From a checkpoint of a small text-conditioned spectrogram diffusion model.
Model: 26.6M parameters, log mel input, arch dit, text encoder width 384, text encoder norm rmsnorm, text encoder activation swiglu, text encoder moe top_k, norm layernorm, activation star_relu, moe top_k, num experts 32, patch size [8, 8], layers 16.
Training: soap at rate 0.0017, 7000 steps, batches of 192.
Data: trained on synthesised imitations of 52 everyday sounds, one a clip, 39062 training examples, 34.4 epochs.
Rows from expert 8 of block 5 of the denoiser, named by matrix and row number. Rows with one number belong to one neuron. Each number is 128 + 32 x the weight over its row's rms, rounded and kept within 0 to 255. All counts start at 0. Numbers have three digits each.
# up: expert up (model.blocks.5.mlp.up, 32x128x128), inputs 43-85
# down: expert down (model.blocks.5.mlp.down, 32x128x128, transposed), outputs 43-85
up.0:146077091116122096127112117127114105124152118112150148100179169177126086107086134116148091164096109118068138197139125154137157139
up.1:111132148140092130067110165137131071176141158108096132141102125129191214129150068114135097077067038136136120111128145148090074110
up.2:152075116206111159141128097157132083181136075154130088152076159158157125162071119097067171130105129122142115119150118109145083103
up.3:138081100115102148173133119125145134143116120133118088174127116174153133095181194132088071119141170164160107117129151145137087124
up.4:177127091105106089164143107172129109146096207150156065100161137125120128108144127159101145154164156136116128099127047180165106138
up.5:137107092151151140050159124104095074097147096171142116148140155163128099130135102113129129131159139130128102144081177136092122124
up.6:163123113135162117148090109230125156179088123141173093158123132121147113100133187082126100166126100119080181146095115130162113142
up.7:118100170132119167108129093156119164099142101150109166133146117120174115132092097161123151135095068082190148068096225132135098157
up.8:162109118163165096150130109132142149126132040132073143072138106187144160107113136199118185133115156058136105108155088136150102110
up.9:152019089145151126131145111119074119119140118142104131104097124137130063120159036150169136108099120127115134124046134102153143119
up.10:121148144159141146157143220157130151155146101171153089083094133148143114116118092140118121117133099136112167179145111111163116099
up.11:138094101111082161140057190085137130104109141129168113157119110133129141091154148105129124148076083132177114129194107107085124054
up.12:124035181126144081134132119134119171097171109132151084194126114124114147159173171155114157149140165158110135055164142074092135082
up.13:097099159144083092181159185189099135187113153137148143132097143158169157173119141120133102176143112166136035117205130112136146124
up.14:123138129124144140131152167175188061078129121095095133106099096179218093082125152100142097112162087115140111165128171157136106156
up.15:150147186138136122152135143172119141175156135082088117092043153151129065139057137103103176103196116106141115151174194171146170150
up.16:192151171101113198152159182164143177195083192121182112095118138117149100140145152075099139126133153065067076111132079120103114177
up.17:100139121095112146074125064137140159157107136037132124183139130198075073088097128099115148144181134147130113099141161141121160100
up.18:150165093190082155147152105059090187144089067139077148109124126131145123115123171139131101130086064069151062185100090155206106183
up.19:120114124081098118082127100127232175185107098184118138198117084150085110135124110119068129126091106121150100124107129127105109153
up.20:160106084169132119156094173135086137093087118104147130088131076074160135126197130124150093144126110125167147104134175062171076131
up.21:132126132119141078159159089086134131100058142131126104062104127134161130155133152119124124153154094119090216118148095158193089119
up.22:167131095114129091181141167120151113144105130074104146119112094128207100128100101133143128099098094139163143108121149155101176109
up.23:097083154126089090169106140133135138220162172093101073137156156137158169133123154138121104170111115140128175123095090164093099097
up.24:157159098133176143118082135125095120110116192095127108140103145098116116076190121102093165094142103151117140148175189152178157128
up.25:157093113145127186205141085117144103095103103083149138158169160101085148112171134159111110213100073116174117148140093155125118141
up.26:145187126130138064173102100201109090120130184154125105133127122151145105164150154128142079163105090083128079172182087124160137164
up.27:173079125170099117169126101153107119114144168147137093109113146143171147176127180087127134161124099127116127133185109143129105097
up.28:136131126156102139144160114188115151125110170217103000141108143160169137142079168132134147152132120160145105128167102110165117117
up.29:164122083102082122171185129112147124126075138123191176186115166171208127139143114068163108141121102142147166182138116145068138149
up.30:164150068145122183127140123083126130117158097113116109105085148147135143194117137160077069109121140205138095127100072123126088056
up.31:128204116135124117142115102122169096145119066128175146087132154126209126067137172138123148136082103107148140111169203111134117120
up.32:177133119101149131144163117160142154166144143111111148084142139157086092104153151081072090145114106147048111103098073152114112131
up.33:167197153066100145150154093164133124198132136153089196145125088151130122120110084181126079159105115137143154180133051144141106066
up.34:076086119174117153143125104128108168209126123166141118089051100048114104157165105135105126113141105156119162112158168068142130136
up.35:137160156140155149089102106080131170141116123173165135128110141093144102124077134110136157115057083127069130096158140154126081140
up.36:174152140082189115117147144149064131108119113122128148140128141104115092157131168159108196140162133118149075173146144063153160130
up.37:148058146103149145182077084091098119147159097160120177173136136123142159187112135127115174162102141117111121123160140103137091075
up.38:111137126120132124105133142119193126157105147154121131174122169059129133127187138111100163204092082123117128111106194100111174089
up.39:191164092125144082088112147153075068123083106102128194104133133173101147088089124098142109154118178116111139105173170122166141148
up.40:084134113140154155020150120121141176139085130113103188143136120112143038122133084107095132149118100128148122167125188126144142186
up.41:106086103024108119130095179151115131132146139157104128089129144140156116229105111201133055149143116114136123118187095116214086148
up.42:178091064081102110155162118110141117184165148099144099124119120155140110098096110135095110137130096061144168129112101158096109135
up.43:102124102126170148136080157141183078231103128148072140087084083117169165098027093122136166093110129144166093074138163128125116158
up.44:163129133124089222160153062129129131167068095114154112137147141132150123114125139139127132140099080174140141168091099128149119222
up.45:196145141106095155067191112127113140135158192119135126124123139090133149152153152121159112108176079087149146090152066109133085100
up.46:117119147107145102126133149122164144156123118122152137154059043132102061145114093149124127174117107127171145148140208144109193146
up.47:188124089112101107144066173113144132136098122078165129143124150170123113157131093126105092126124121109141116078180090125131087138
up.48:121093173135093086125123134137140145099136115109130115148073027118106163110227097103126106091136073151195187140147143134106179116
up.49:146095114131083164199132161139147099168080199122130181161138157105200108123151189109175101138121138129128111141147180113138147139
up.50:148133109103145168155104111188170160132133139196129112154129074087131119130166147116103107202110119137116151138090109135144096139
up.51:107127131112116154169139150113171108135061144093157133067045168152175119146087041095222142071128116145157137139188149151129170110
up.52:124119196152126115146119142099109113094136152097014090062078122137110114089107171105158088092085146127135145088132196114137209112
up.53:104127122147193163093110127177101130100129109212174093064155124195185130082154094117146159101171123116123067115124141153178172103
up.54:142135177108200098144153121099156134193132162137089168117134125197155107119058133155127176169181148112103070111071166149132125116
up.55:092115054145127114176181154128127100120163139133131105105114082114099145158091130128163127105114125090054173076114133083129086163
up.56:144169183090090147156140110155119155116133107116152139132136177130140056086117115098111169114150184132174158090133178125114173136
up.57:109151167138167139126136136092123099112126080127149142222101094102101094123090110143121149140133072114195114081098115138136207161
up.58:126103118114094118124127094180133190142095077143167129142171173145220193166113070105103142116175129149188113142113148112113179136
up.59:175151171104173101098116085084104090133188120147128188085156095121112118123129106127113116175162161149104086083165159129101111131
up.60:155121130096113089130153122088124133149211130120157108105143125154158120135138126159144100148150137139088207131122095134067109154
up.61:135090146146057070150090198172097104126211166162140186120105119138152134133121175123132141166118129083132148112190113138183113211
up.62:185169067151134138137035147129151134193035113138123161130116127115142114078129143058112096157103140132111080156093098172171124138
up.63:141111179121081075157090111120140153174162150127135122092119171139118159145119126185070177136104102121126149131171080210154080147
up.64:177141118014162162132138112147095090104122037110145068116122125140121111053109117136121107127122169095113134109144166107096149135
up.65:152097092144135104162138163115124153048081144049160137150140090145120129158144141155110089124098168147138098117103113164113123185
up.66:067114146138148135176144118117215087128142101108165119165111146197118159146020135104089169146132113137096150111107139097146157113
up.67:147128169169056200152073097146145120124163142113152122131112126161146134123138107124145038161127096096083185074134128218153115165
up.68:168109059140154155099110048117108112125077100111139084140086145087136061161136140177105119151174109092105100166142112138169100107
up.69:150170165124103099086139130148168135156108169145083121092144115169193073099067130103182127105155059216106112152184145145094129108
up.70:143135138123151108128144112150176129120172136113122145139186009174181135130068192134140155100151076164114096175179164112153122098
up.71:119095108115159109124153108090174156149165124155121112099137122162101120098132165152141190107174098108153128132087127132085095067
up.72:107096094106108104142104113136128143181100144127150113101117228087121090132069074152110087199184099104122124105145131159139141111
up.73:147116116139099114147092092188145134124139131138121095114127145137149146124117137142145042185129160089174099128091091194178117151
up.74:168111172134115140093139127147106151106082142154142153173100120101140141100058122124180131093173139170165110133093186150162112132
up.75:088154126188068123186131142093117131121109088141179134169128124127088079134119149131130126182118128133132117145059177125146121166
up.76:186135160060064118159160110149130133146133072117138130108129146153144129105138174185133088151166119122100194144101114118178111099
up.77:134166097126124137133127103113169142163115099141125118166152150156133075101219102129177120071116122128083121103114081171103157115
up.78:149122154149111129073123125137122191122125129110148132119097190081176141138096112122170101117084170140163104159135189116124156151
up.79:107179092130126108147149080094151207182113133124149144062077154106076099080180098098133143186142152123107114134132154120123167137
up.80:141100171062149100161128172094107167178105147074139142148123130136129152115188160087172113127148135130100171126141132119111173127
up.81:142173118101097241135189066118147132146116140123087146097100137126147141155121154117126122145071087066177127159087084154199096153
up.82:189155146131139166120091149219149113084161151132152092085135125113165114129110083105136131090178158080111091088190179143108127129
up.83:152158196048169149154136175065113166165110172147148099139107118122177120146143173209137128154134105114076113091123139136129108139
up.84:140142139127065169150122163107140109095228103184182139064142111145129133195089181072135110123126127182143175096114106136104130147
up.85:109095144104131144103119104124119082183144106150125143065130143107129122113010109160196117146113155121085101102108109083189165099
up.86:144139098121160149209125159137187135135165109154134115119085129073157175119111147118134080134121085177098110121152122135186118100
up.87:195094151137171160181114120163140109127130168091126136126113112075109095084114092138150121182180112126165118136109153125135090174
up.88:146124113168130170146220155100156132163132096160105152134113145136171126073151129119133149069116155219056137099164089106107102073
up.89:173181117158112098130216137111150104141144117160145153107097125136145110045134134111095078137092094056136131161109109133192106183
up.90:097123120123164104074143154162101095187149202052083116122144115068130196125000116111121131106132153142123134087112144142110071130
up.91:169146136127178126164154175141128126104137165076149127103052151159101087131196136132143154150119148113092121167161171142147120127
up.92:138123108114132126162132158125119103135107149135109140084137129160090139090127120123094165118063120146116132157129165127124081141
up.93:119127103149143001162040226126114123121155138126165126151110133134119124085136129121091132146141152175088117107147190158061136126
up.94:142081151086052099108079128134137101097120150106134175094114131130163132110109116103072139058185089109158092161107144114068167113
up.95:146135107082145080163085142139125150121173082121123142127102131158162160154165120131141167155124045187113158148108099206126087109
up.96:134109169170137133094147141173083151132141123140180146150178150094149011095109104090155120144153111127102088123142151093171161130
up.97:194096153150144128141133135125155106137110113125138153076151170141116120109085125142201146131189132086074091087119131102162153160
up.98:095143136143122104141104131129215180158136102090153131190126191187143124091131108147136164128176149117117083128134099111072117115
up.99:068157060123107092175140168117147067216101156135178138130099195117098079127183137165103142168122089150137095161133124126128064128
up.100:121089080110166123100123120174149093081128150110126111093180124120157107145110080176091103142094089091114130113126095145106156125
up.101:142125170104122150127144130146082136167115118190083123072117207156072149085145113101141100060142153148119129094123102144133162135
up.102:131152198114177132056156110138087198156120077160173161182127143156073045084153141123093156166160047107114087145123146101132124131
up.103:141105152164153104196114140106120134070170143178136090158113093104127147172139185072082184136155150051097121116161103144147091089
up.104:149177097125086105131093133171157110186112116131169156071110136140143101083136101168105030141092096166174143145104101125129112185
up.105:168078126138139153226120119179147208147138147146131129149153055115098120143139122098173102155111158157146132082206139111169115082
up.106:194167075145109105138136171136111098102095140177100119110145155156122093152090065098081087078116146131063183127158083151110149159
up.107:097161176102137149159062104057095122148133157135145170112121075156126111121103107106120125100103114138086208133120199121171125110
up.108:145156161138167080145197105154155133132103133173130134114187111093115085140125140159134121143126104069173107123059139104137108113
up.109:193073167109103078164106145102136147198157145082141122099096146134131152107116131082108159128161160148102119085090051190103147123
up.110:183129110139112070163131138133196180121122183046112110120120126158078113105133137143107132155098135139092130174182106132114089150
up.111:133112106183102160134110234092157081130090135097149076122114160163163125156088080116157145103123109162106140129114134110136129128
up.112:119109153083096072175121154118128113113166154126103106088089083157147110117136073063147126113107119127118103105090070058102153088
up.113:175170153110099119166148150170092138128139114084082147143090143131124148056120093107192081153144135193075157063157083163166160188
up.114:134143119167063101149114112132089071047189115111084155159122102146085112102121133138140098114175144172177184148168056161177175108
up.115:154157141110164056142170113223099141096142123130097174134128128166140110167142096144167072133162125111087139084114121151145095245
up.116:130142123041065109152129114071126129103125119122153137187114091161179126135126079115126109131110105143128155078134167128145151122
up.117:145159102141096199155149085152113159140155183131099125128135135130150144082106095120111109141154120153088090125130077096142100089
up.118:150174084105149106068164126094104126066135144123129137130083086166136082127162094125096103090179112123117123138136141112112140142
up.119:078125149136155127081188138139163085109108136141133086184087142151098091120070099177171167133124126103141170145124136099101165126
up.120:128148075131120107115119110101157073161132108096084111102092141099054148073057112117070104133117118140070159172086183096096110124
up.121:143086103107148197157122154087094116174082194147104095087073138165143128159126170082130140142141165154133167132166106146156133092
up.122:184104100189110111146135095139113134138170067118106106119110157125156122084122089109094133119122127134115133116118059147142097145
up.123:165097119160068135158183104139143132181104128131176159100105146145161139174114116200137014149141150118139057145118114078135131086
up.124:072085089127159119086173156137223121157141122133130094144179131072166106134116138136146113145100076172120106167115088083156070092
up.125:156135088105127154114144076127175161110130111200170123117179168061094107144177118133076169152092110133117118195114132116130120140
up.126:096124107152163107015129101116159170176123127093115131160058144090090106131097069130170166176134067132122110135166175151104139109
up.127:125119094063081172133087177138130140068125155131092155138099132156192128103133188132125132111151116069110146083130143115071166168
down.0:117101149062118125135092093176176118109099113120118102104177109108161129157138092144139125192146164123169095153148157122079089182
down.1:046104108118146115030133115136092166086139106204120118125112225119180186097168133091186137028129082125137153157119129154127140123
down.2:125140064092176114111110167117129166193150118140150121161062061142162104102144124122093080137088162135145130117083141148107137099
down.3:151180135151129114107133108148180077110120127080134140115080193177101124109109133181055118088166182109111124110138133105112129139
down.4:095127074155123166126125142110148136153127181103089085170112176134111089161138136178102171141168118142156140138127084125175154127
down.5:170150095106127153225121110137115091139173164162124132091112083152010113095045134175143121098146156125097123110151104124107083112
down.6:110150089139095178129092157041094110091121116146103078117116118111110128144162084062123096151106103137079189091127126092100136093
down.7:124098141132126145148122153152163183139145126121116135126199113085246198124068096121148150206101130124145127085147162121158162130
down.8:088142148122080141126065145153193124130112151132133181139131107127107143134117195080114131123143104090114142169103147091157106161
down.9:120054148119136124148120132158120119087085120128105105112149142172114106127099073090105114118141159146162144152080123140075154124
down.10:114133109162118175129123207164107078150132141119123188175106141099105080130091046090155120073140104128125067112133113129104101169
down.11:105118135117092192121159160088114145145158114143151106100140108199102141089132111136115148179213189122117181133163069109131152160
down.12:121007100139130100135148108119137151101080124156115163159113132090121107167080153065153103156110135115164095163135160088181152148
down.13:103191141115169156099138083087103148117093151081121149137148177105124194112139131118076088139091112145076033150042136153125107145
down.14:207140090148154146193159122124160081167163123166090131093103167148157233127184124134151149148173135124149120111125127159132075133
down.15:193131125120091145095109155118178163093123120102129138113121111139137047147092136144118137151173162120173155157122072142114105137
down.16:036101171147136061164173082097090097114122176105120143162121108122083107115155120061117138133098100097111087064120105134102108164
down.17:230159108111127120159146127111151132159138130123120128172073196238114066105193137138147114128175216134136126074143186124153133127
down.18:121094085074141113082135111224127120138114077147133147117164157156164116142148113123151111147129162072134041154145155106216161166
down.19:235133136170142146098137130124119157169134132101115114112111071075083132130130146129155138119042112132096135123124129154145143134
down.20:164130150107128154043128134125165164117144132131081129124169123150200117135170073141111165142029137095105096163130139195144174121
down.21:117170136137131189168142151181109162164055125137160104138128142045107158165119145120100119089111124115095204136091204135166163119
down.22:128121114128156112083088137125181127084137093149193152133120132100196113164143100123207117113181124122143119204126156174118184133
down.23:125165212123116170157110122123149154178148117121101073120134106102172093135131109120130116125050158149117168094182140112109129112
down.24:137091112097116166157141134143110056156150133128116107153097148148126165106073109143066123134162143094129123102095115119118039139
down.25:135105162156083127121113092129132170198098103168133090132152134158085148150146107116095148211159084147113101072192062134103141114
down.26:115073127130111187094071161047135124110146180127160145143131107122142080088132075137159145099107142051139103143106129154151117164
down.27:183152127088149178073107150125144125107099149134086074127140132095118127051104074078166147129136093127104112146097161121097117093
down.28:105132138134129170151095173082106128143033193137105032143130133088175153129131109104112124101050181100135044163139125096143107121
down.29:147120168120158090134082110126132115132179172122170134123120089153119140173126105156092116161124077159149047093104165148166143090
down.30:133128075111071068130094132187135093138165103110123082146162126077140103109133119137158068118130196194086107190115171122126100048
down.31:154170131120130140112139077130092096141179171173099166116101139130115111081107206119138153080055094155135137155139161148134093165
down.32:107110095128110101180144134114107154054148135071149170177146131123128043173076172106097129097184125138107132095170180129113138099
down.33:150063143191147122098136132075100118145147139148144168120083130114114147119133157190155125144131171118150169143137129160116137024
down.34:141165171143088129117107150129093119084148127018137147093071144109110109139119097145180187097173135118095109093174148084150130133
down.35:140132088132117143210108148150131053136150128142102145144123120130203127126149073068072155097066158088147116130138117136114087138
down.36:118120158137122131166102141167158115118134153185055089102164081139091127146183143106126089125099108070145146043139110150098116131
down.37:191099110132134125116130059144122174130180102107093221177117133148160148125083179151078130140103128047123193136136075199130176155
down.38:142135166148090143115131062114198101122122142108142105111129154095165088139133118081161161181089106177141137138078174113080118129
down.39:115119150142147106125132096169147073178147157140073148117035118193141156089108100178159110091129138112107099075137153113134061094
down.40:105104168129134118144110137145059103208096153073153135169133166134072102132114100123158086173101117119149109153100151159114133133
down.41:171186130224104125107079046104117132109103112147187129164109179097167105060138179198108085154146120122152122144086135102177108144
down.42:110133071174118149111170159136168145133169154144126103152104122119115154140129121148089125093096096082162172156166113135060101137
down.43:156110117152119117158105130092175112200164147114102131108170157120161157140133113081113116128112158134109121203067159164147165175
down.44:143164117161169044114132166148110159089086089105141076146139132136139139108100092119109157131105126202155163165184130139101127198
down.45:129099128111152115129148112090067125112131184213091134166174163072135086140163111112185156100143102131123139143071146114136189130
down.46:138105097097128131163115141124144150057145152130142144188158136115038110138081110150108133132216116139172081121156155165163096133
down.47:129117080121140121141079104148083150139118125046106129143168105088132121132074146143192115177036154101144115107117143157147169094
down.48:086140082148180102097130112153082072088110094137084145151073110188160164171087161102075149167077142109138110135178118131115065125
down.49:068085161147054167130126100115179142160183113129139047121136120102142114117096163149112151105117158150130108206132144124141128084
down.50:110093187096119147110183066166173135174085139074086133151115204094108098127094150118134183169119119139138105130091142111072190110
down.51:120157142122119123147155139110221176131126135142112170148122012101165094150126067141209120113151172159105130169132162105155101164
down.52:138133231131135138136114094128108173144116161120188115158148100096185092141124131099114113180107125100118108067113140114141132119
down.53:091080102108160136158153075152110129090126159136223149132154126109076149114161120124103133149124124155037160130135198136092149153
down.54:119173133134090137097143129145168036211124129147090139083113089221110173116137091155057118193164130113095109097135096162123132120
down.55:090163215172172159129063112110117177124072117134087168128150110099102134125146185114166135151167141132177087112143141122154145095
down.56:147127095078063126082138058150108128080103125153140141097111144123090084112089135137080086183211119167163123124165140118125057138
down.57:155148099131105108158128116120086173127153119165055144141165119127128173137133134148010137064145113114111114112134169131155069128
down.58:141166134073167102079094110156159131117075198145142126148167122202182187159106146156099110123084148125161127174121137118139112113
down.59:119175061084120125165155121110094057102050100129133113180091149147063094156055116115121155158109112109124176151200126128185061103
down.60:056138151132087142168174124142115093089139099143100121109144154148116151112127120147172147179109121149126200112156114142036168151
down.61:105120157104168152115135092071139170136156156161081220142110116107127134124110152128116189108122095081160122137056151138118112185
down.62:121106086093102128169031077144113144159043108132135158145095108144117115140137151068158158136114113126141071090117103091141144123
down.63:170163160102154176168080161162193108178152115163138125175108110165140171084115094218120159129128154115168172112111128103136120143
down.64:133163134051186168150102133142129159121141241130136211149119099109154140065168083105141139132100122172115157142161164084149165170
down.65:087149172163107117139148118174147144095178126168143171114134116082121128162124134147114133151164151153116162126155113151196067110
down.66:108140122149115123062118128132219137133124121125147107127031100163104149091156145099150118143085110159104155149101118115107090122
down.67:156130185090150058106061147153124139129132130089042118120130105111146110119125139110138091114133156082102156085135126120134147158
down.68:208161158114155164135125081128109150122144088122169147158201083142140180126118125098106172108122200152124127131161105105083097136
down.69:159136088134106139249138153134153139134117121151086160076166079132150029106148158169169102083123120147121126154123078129069114168
down.70:146137122144149141198107137128055096044120144199140146109141128132197099165154098131119142129145060125130126081117138165141202115
down.71:184084160117152117224098118111115144088109119043144159140129136158179089147121124116222098129116151145134128127081143163157221160
down.72:045140145133097132147137145104124132089120138131144123135175058113076172149181103176108125141171084119096092127178139111122083119
down.73:106161096152127110107116108066123143120113142104114100121137115054124118145113136141129081111125103080161078125153124075178111113
down.74:116124100142116149144124140125129141117112133095152136081075158066141128083134166161109177149206128100169159133098106132036148128
down.75:133140117158044183169118134052114196167183175110166127151160103106125107188115117111120125129088131129129110113040147134132187089
down.76:099104177175158129112150146111146137052064036145113123151087122104133111132113104182119135121116055103165196091171139101153088097
down.77:125145104133145148066135144108116132170138166171131146184132092150080198095078111130088087146132138122126132187059096120138116152
down.78:097114109129141135160138149135040140116107122111055137231143133141192067107112137130198131122095104124082135154132138122129094136
down.79:154076138126101137126148093110027105077143154178145130160151142109101105140137117141106134141067122138139114120098130079126050115
down.80:129139074112137123111138158131203166128112092164134140178036057197138119126124162132045098110081119143166131107109138115149156112
down.81:108059144164167025114212188159147139167110158128159138166132123111179148057124117134136137129130125061128125152170165141204146154
down.82:181133104082144150193175141168149157109061118149205123043128137109176113116178101106087093165102169147116178118157178140128182150
down.83:111099172216105124136114090218120113071093158124131081080133123126130105122168116193094087100114063108090105077134101099097167103
down.84:125110137125171080107076125145079103151242133113121160168101133130151134067160104050132195137155097175133186097171117097129146155
down.85:168181185122155126115148111160107102133084138113120127082138101216090095119134143135077101108149110127101119153161075122157096107
down.86:115131126136170123115123157152091120092130106155094148141102072116151137082144123111155163082150085056120133126139136132100070139
down.87:154122138102185152159170107088123127100161134185133143135129157103134122092137134122127151215164112128143124077075150096160144079
down.88:108112131170130142127051180200138123175166159135103147150142142063079118120116140098142129119107136075134137176157140120113177141
down.89:151068103097132189105220119167133117116142141128116137154112121128143096209120157112120063137136152057116132149141114131188132151
down.90:098125132188158090154130104105145063169151138159130142106113183096102140124209170123076124139109071092072124123114116158136082161
down.91:154154075128109122109111135145189077104083069149074139126089192144120156161037103149104108132137163126171111132115155120042139140
down.92:204115111115134128156156133123128115138118125094172127165165106098049199144165121117107090112098146141137123117138128112127108121
down.93:129124148174157040134226255140163062159099132134146117130152074137153119046134125145133124144126140092120123142133150159188144109
down.94:134068066043057095154182116183152136111159134114156118116105140132150083159116096156089130107157061152102218133092108074171105128
down.95:175130131162134145110110143130118179129130075146149133127160079089117105142058173123158183095107093192117151168150160127124195108
down.96:075177100108123109223138155127121150146144096098087132141104117094118109117079122166095093106045187110122121175131151129138068128
down.97:204045106108133129106149095139170095122117114137118117093174108176137125131071109111062114130134211144105149143146115134126139133
down.98:123126140148101126083106147129127121103135144136137119145030134162214058129142103150136149055098144095135092099139136099087123094
down.99:107159209118120088095121136146179168163125151095250109105047158150140085118105064102079077145168130083169115129144133111130168134
down.100:112089102154068124173131152096137101125116127066122117149068222160102173123106155175150142144156131074125111091110155126084138143
down.101:076087094135129169055128118147143132164136128062159119151117129191062125109111136139158118078186105107071171088159130139098130092
down.102:183183138123107155155127134133129083178152111089113112137091148163133134114101106156152127107078164171117170132153147148123198152
down.103:131113157140166126098164151157169141124099121116087110166081176149101074180120147182094055121072103199190107148169106130107155134
down.104:121084116126146170102077099061159148089150147144117156167116128106117117170116164166100042135097133205190140184137104152088155151
down.105:170117170125150127081137088118167192081116142160121127134109091100167141136049118104093136054089089155157134109172117107117127131
down.106:132195176155093083158108147102109149127167107097071131169140160140104120165164118116021160153148155132193090122119122104189053119
down.107:116112087095136144140183079077106132144074095161157066137098130152148115146136121126103147118085134109147062146095179101057131135
down.108:166147134135145081152131118077096119126156148149129131152128055146148113139126128125089111164164202153126158204086197107176138158
down.109:112183168133127177162102093151114139135168117126083129117113129165135096123162087099148128128179074162129159120161114153118111142
down.110:104148139150128135069127145125093131042135134169197119111112135118187102139061171135097158120176103121133140118148120102105209138
down.111:103093123093160126140119027198128114091090135149086072118168130107137119116110156118126183162137154138160124181162151129128146163
down.112:110134105111102087144134136110098179113102104151067128153092145104115147110127082179119087105117124152164137124076134085190152180
down.113:096094194146153123138138096106114171139142110109188150091173113138181132193138145092156152144133131187030169085117132116142140154
down.114:117138145125115123155112096097128019131093133134136100074171094197124102130181127157101100165162122118130122118124066071110148098
down.115:101105126140105183147178153062121122152114139140177154161181131185119129066121150160183104136119101121050144135172104085128210202
down.116:143176140071079116180142116090122147151125103139147118152153124095145112152155051137117136157075140115090066194147188135117074169
down.117:147076121097130051107176134113130131126134170147174146112103134154136145152158179108149159148125125164149080116117108183101118076
down.118:161141113128122134160083134119085123147105142147171126134101178138165152148094116083138117181098130135122117150119130133121232137
down.119:116148116116105121216154100137118069122115157093113164195131071159056146112074148119171126119144178114094135095113109107107070154
down.120:144165149108144117106121133129152123185116123097142127103111186098032172146113149144139109108107071120143127149124196077124131142
down.121:156124082163116069130143117171080132118099150109111132137131141123111145084120057093118149166130133164121184150103119158169082083
down.122:106182107064097132069132173121143129133157047156210105141102133145111125191129155092101146107096102149132120141157118150144131111
down.123:140130146104162126170180148110077095072130094072131193124129111134082133113152131186169037095141120114132088125144115144078121083
down.124:124127122148123134124139138123187104134165125162149099137180094156195096132129123142080119184126095138177137158124168167165215115
down.125:143186142150118137131109114118156110125123132084119110121148128165146125125187131110115113115059125167053145032123070100121162094
down.126:143097148143163122210125135136112064086111121144103135092077056114121197135155130127155126173186136102206133085116103160116172132
down.127:138086145120098179141136152143137105029109075160095117107096112116119109160136172098099133079123131210155134193099169150160167095